Rows from block 14 of the image encoder of a small encoder-decoder image transcriber, named by matrix and row number. Each number is 128 + 24 x the weight over its row's rms, rounded and kept within 0 to 255. All counts start at 0. Numbers have three digits each.
Before each channel's rows are labels from the 100 images, of 14976, where the channel reaches its highest value: "strongest on" is what is common among them; "patch colour" is the nearest of a few named colours to the mean colour under the peak. Only what is clearly more common there than usual is listed. The data: numbers of one to four digits printed on busy colour backdrops.
# pw: pointwise conv (encoder.blocks.14.pw.weight, 256x256x1x1), inputs 128-255

strongest on: length: four; the digit 0; the digit 8
patch colour: black
pw.51:103104128128128097082128070186155109128128128128121121180096128094146112099146212128128128128128128128118163128128128128128156128128128128128128128128136058128184088128128168107158128128105077128128128128128128071128128128128128128128118128128128090128128128128193128128128128119128128128128147167128128128128128128128080128093164128062128128128128128128128128128128128128175131128128

strongest on: length: four; bold; the digit 0; white ink
patch colour: black
pw.174:128185081128177207119091128078128128128128128128145168128122074128128128123128128128128155177128128059128128128128128128128128128097128064128181147128112128128093063128128128128051128128128128128128048128128090128197128128091128128128128128131174128128128128161128128108128128128128128128128080128128173128166128128128099128161128128136070128128128128128077128128128171128117120128128

strongest on: length: four; the digit 0; black ink
patch colour: pink
pw.208:128128185128128128128082074128128128128128115128128128128128193128128128163145128128128128128128100128128128128128128170188128128128128128128159128128128128128128073128128128169128170088128128085093115128124160128128050128150174128071052128128128128128157065145128128128128177128128128128103128101145128128128185128128128128128128128128128180128128168128128128128128147173128128128072

strongest on: length: four; bold; the digit 0; the digit 9
patch colour: pink
pw.159:128128128128128128128171128128082128128093170128066168128128143128128193128128128064152128128128128128128180128128128082128128128128128091144128128135109128128128128121128128094128128128128095100128180061128128128128128146164065128128121088083128128089161040154128128128128128128128128128176052128128128128171128091128115128128128128128128128128128128128128128128197128128128128150128

strongest on: length: four; the digit 0; white ink; first digit: 0
patch colour: black
pw.235:086128128128128162128128128128084128108080128095194108088128128128128155128128128128128128128128128140161128128128167128128128128128092182132128128128106128128128128128119128128128128128166158202042128128166102128160128151128128128128065128128055128080128128098126128128052138117128128128147125088128211128128128128090128151110094128128128244128128099128128128097128128143128128128128

strongest on: length: four; the digit 8; the digit 0; white ink
patch colour: black
pw.88:161187128079128128190155128128182128128182128128128204128128128128128128128166128128128128113128165128128128120066147128094128077128128128122082128168128148128128128128123128128146128128128058128027128128128128128144087128128128128073211087128128163115184128128128128128128161128128066128131128128128128128128149119128128150128128128128128128131128128128083128178128112128128082128128

strongest on: length: four; the digit 0; the digit 6
patch colour: white
pw.164:128128128128128128170128128075160128128128128128128128128148175048104128128128128128192128156157160068128128128128128128128128185128128128128128103128128128128128128094128191128128128162128128082128128091128128128128128128128128128128128146173128128128128128128128128102113183128095141128128059116128146128128179092128128128128128128128132128123119128128128128128128128128128133136161

strongest on: length: four
patch colour: brown
pw.192:128100116128128128128128128084128128075120128128139128128091101128100128128194063118128128128128128058128199128216128125112128128128128128144128128128155162128128128150128128038136145128128175128090056166188128128101128128128128168158101074128105128171128219128128147128128128128128128170128159150128128128128128128131128120208111128128128128128128128128128092128128128098128128128087

strongest on: length: four; the digit 0; the digit 8; the digit 6
patch colour: black
pw.34:123128128128128128128128128128128076128128128128128193153128128128171080128078151128155128128197128182128128128128128128101139141128128128093200128128128097128128128128100100128128133128128128128128128128128128128128128128128128128128128119128128125128142167128128067128085128140164128128128128128128128128128128128128128128128128128082128128128078128159128128128128156128158161128128

strongest on: length: four; bold; the digit 9; the digit 8
patch colour: black
pw.32:128115128128165128128128104137128128128128128128128128128128128209128128128128128063161146128128128128128105102128131175128128128198128128128099128128081128128128128128099130128128128128128128065128128128139128128128128128128128089086128128128102128128128128128128128128128130067128128128128128128128186060128165104128179128128128140128128146147072126172128128128128128128128128128128

strongest on: length: four; the digit 8; the digit 0; the digit 6
patch colour: black
pw.87:128128178128128128128154128198128128128128092128150128128128128128128078128169128128104128087128156128128087155128128183184106149128128128128098102078128128128128128128128082097128212128116128128128155128128057128128128128128173177128128128068128128085128096128128128095128128089128128128128128128206126128128128128128128128128128128115128128128128128194225128128128128128128128153132

strongest on: length: one; first digit: 6
patch colour: pink
pw.254:066192128128128128128079174128190128128128072238128128128128128128128128128128073116128128128128128119128128091053088128128128094128128128128128128128128128128128128128079128128128128128112128111128128081166128128128128102109128128128128128091203128128086128128128083128128133089128185128065128128141185108128128128068128128202085175128128154128128128128128081151128138128098128128128

strongest on: length: four; the digit 8; the digit 0; the digit 6
patch colour: brown
pw.110:134201124128134128128128128128086128128128128212128152128128177128123150128128149128179114191128128128128128136128128128128128128128128128094153128128167148128128179128128128128077128128128128128128128128128128128128128128128128128128229128128128128145128128140046128128128128128128128075182128128128128128128128128128128093128128120128128128128087099128062128152128142128175128060159